config.yaml
model: "model that predicts nearness at each pixel"
crop_scale_min: 1
norm_position: "pre"
mlp_ratio: 2
parallel_block: true
layers: 8
positions: "sincos"
loss: "mse"
init: "trunc_normal_002"
epochs: 24.9
weight_decay: 0.0
Rows from block 4 of a small model that predicts nearness at each pixel, named by matrix and row number. Rows with one number belong to one neuron. Each number is 128 + 32 x the weight over its row's rms, rounded and kept within 0 to 255. All counts start at 0. Numbers have three digits each.
After each neuron's rows are labels from the 100 images, of 14848, where the neuron reaches its highest value: "responds to" is what is common among them; "peak on" is the class under the peak. Only what is clearly more common there than usual is listed. The data: renderings of 100 made-up gadgets, each built of a few solids, in any pose.
# fc1: MLP up (model.blocks.4.mlp.fc1.weight, 320x160), inputs 0-79
# fc2: MLP down (model.blocks.4.mlp.fc2.weight, 160x320, transposed), outputs 0-79

fc1.296:101150079102098160142120082142160130167046155123153066133131143197126090115164184130147129074142104176124101128126164063108137055133099148147149145107168146157137110103135124108062130097145132206087141062129161126091125153168116063129139134
fc2.296:177148098178144129122083161139120116129080176127121111082118205170103166159164108104165100158153121110083082109089168069133125067110084148141095189137088133115096149136136176115125131180158180146143119145159115125084084094146149098122085165
responds to: black
peak on: main colour

fc1.71:103147187109075046119090155122155129118173168115143167140145062169137184117118089133070174113080111106087103161158186136154108115113121096097123137100164155133202122096160096123120067118079129102154127154088104085090077138144154136183156214
fc2.71:084082193148157147196108088108126135097119148089164103145099134145115195148158212143182136085107136118110115094118088184124154075114132108165049156120140112173196086127142128119114162151164107043087122093143115122114196095113146195152101122
responds to: metallic
peak on: main colour

fc1.176:135107150148133161119140134125158186096146103094120161125160177098099138149136106096057112124096182128192101118172107080165116064119088159156182103183073131101140149081091068069172134083203161156077075121084158182109099121206151125136155143
fc2.176:074143120121118120120107094110109160147173095173135125138121095092124129128150118141098174142176147141160123062156149127109137116166144123124067057139184183139099186135121100163087110103125161139119118122124195063193041186153100116124122137
responds to: metallic; has a sphere
peak on: main colour; second colour

fc1.200:151138143160205117109114172093118133108139219112181115132154126141092130087142139105084132110094129139069142100137090107147097135184061121097073104119122160126141102112144103200110187146109055130120119112130102062154094117103098177107161151
fc2.200:159107118055172159159139155111171121106095106139152063145131110087142179159171114096097187079091165115142101087168204122045116132081131104125126119114101133125122118151144109071159133128117114156129156136144145145091092167130089093096140100
responds to: has a sphere
peak on: main colour; second colour

fc1.94:113151106128138085170118104121131123116152130147133143171090159112175147115156145151174164136115120162152143127128089112168123134129104147156096072098146120163129146062072156179178149159069150150131183068103194136142102161085084130095127165
fc2.94:145127123198188173110141129155127120149107129108119163131152083201139131136122133100109073121173166087123120089113109103110112135123146107140157183135139087130148068148147148056079140161179170091099155166102038120130089045148143119150144158
responds to: glossy
peak on: main colour

fc1.235:120126185153084152135135033094117147087131152106122191152115105142153064136097143103087128142032139085137130123131125120127115125109081089184138085095135147152085181109087113121166143151151148093122120164112156137069134088124167138184188158
fc2.235:092191146124106120153152113097147084179134103165231195120077164165109129168140123124136131150142092141167129064149153177117129124124146142096099077046178132111104093066139099147135105092087097133200145072123123037138123137130135153089048172
responds to: metallic
peak on: main colour; second colour

fc1.190:128153093146160102148139146100104132082104120138125109132088116120117149139204131099086121153216107199119172156105111115155128191112168142161127184158099149130163137118091071090124097081092114141121150151121097104130098108102102086108099160
fc2.190:128127157106155104103129066144146163106122181177142104132133171112097086127132109136107106086051173109100178136118156086104107072106115155141149024127152119152131137097165143225112105149075115100107149105118128138123147165170145118082087092
responds to: glossy
peak on: main colour

fc1.27:197111159145167144107126085111126128106161158115126125186129121151148125117123092155092120149082183164077101061118109158145087086137052114133173072198142102061205134073137145134094125134100115176138100145180117114154106140145097153183182109
fc2.27:121112084087098116140130138109095177140145082154143139153129182084063171134140141132182123105112131151157147116217122129172132115134175135130125145063132158189102163151140100119133114130099089158136110127074094154139117140145138137127096081
responds to: has a sphere
peak on: main colour

fc1.223:147082140070123173173149134118156140085104099105151076121186127130131122169183101093104120081135126187133127136079181238129130167151148149146148097125149100096150075113105130084136121101178111169134155113121218118141147109088136114106164146
fc2.223:161099152165155055104096131097147125155150168164113129173095132149065101131107173118145189142081184128139135105146136127137153128076082089118052153135149161109135128133119081177104139102084103125148088118203113076084115113163084142121143136
responds to: metallic
peak on: main colour; second colour

fc1.267:125104075158179117122144082156109092086142144164134156153076101161119148102080192220136128170137158149106086082099092080139161124118108094083136113097175135234038102103127127148171096123083100125099129160135085085120120108145171157123125125
fc2.267:135191063131117182154107165089124080119161120133111119185119125164158104128134068126126162132135186138126127071134129054141047123148138129146102099132085154145112145128146050154155085133088144151150156092141177125134132160067125100197112136
responds to: glossy; has a sphere
peak on: main colour

fc1.96:130209126083133145124066130170187134092134130162145142156188096137140141215126123087146163207080185182110140115094106165125115084082109088109075093137121048129118137091142070136148175074089063137094134140137080135127123131113160094107159146
fc2.96:128073133156093118128178120167109084194115117055158092111144165126131073130137121164120124093152174110181157122146118151161158141116142141142173123179126169160163147201112097110128131142116113099106112106124125143132132113134097106127136191
responds to: metallic
peak on: main colour; second colour

fc1.147:164162090146131176147133089172053113067166113095110052132164144134102147151149099107091143117104113153123195138127129093136129085147069157109164117133133133167126175137114095133162093108125102166066107139112174082110104144171159178112147156
fc2.147:066146090196109098086093143120108171094043121122128123156071168186130134118103126168147147074113131143160142135168143172130097106185118151163073112144137129077131132105128064103095105076160155166175168129145178157128176165043146117174086121
responds to: metallic; has a sphere
peak on: main colour; second colour

fc1.3:099138119057104111087097121098153196112187169092136066148138137080144197157147135098123156086082132145148124107161164170135115178110111130149166169110116155107140179147127069127098105101150139119172087140123137128085106087130120067170143097
fc2.3:134142181138099103094132116160144100120143079094139131135053129138125101098096155141133115150169173140069173149072096113100118143137136136158106102133175129126082140104146063165132150104131086133178189141160124135196129150077119189185050125
responds to: metallic
peak on: main colour; second colour

fc1.237:127151157104064128171106102140128102141062143137140138150130072108132114122169097101156149094112188150089168133140161136115123117141138177126086173087128061135101114134112154147123132125105113161164163152120160156077157095131176096148180155
fc2.237:143134159151132095103135141164106146118150092126180108157091172125127083134155093170158112159127118154190118068143137125128108122094116155137153090076131113132156189158119124128148200110142103121171113067135152095165129197134109086105095141
responds to: metallic
peak on: main colour; second colour

fc1.258:087152101141150144119099070191119133145182145096169169034119136111149121100111092146137163105123133120189078127084163139118126118109095130178138116122069108121103145104109089131116108145156163133118093095096109109137158130194192121154159160
fc2.258:128094148157147114132136146050140142117082186098142102122087111195181061110102098150137142179126169102111179168089058095137111108176115137111133083096130130173142119129195136196138123129097150128139084181111162143096110136090116109094087128
responds to: metallic
peak on: main colour; second colour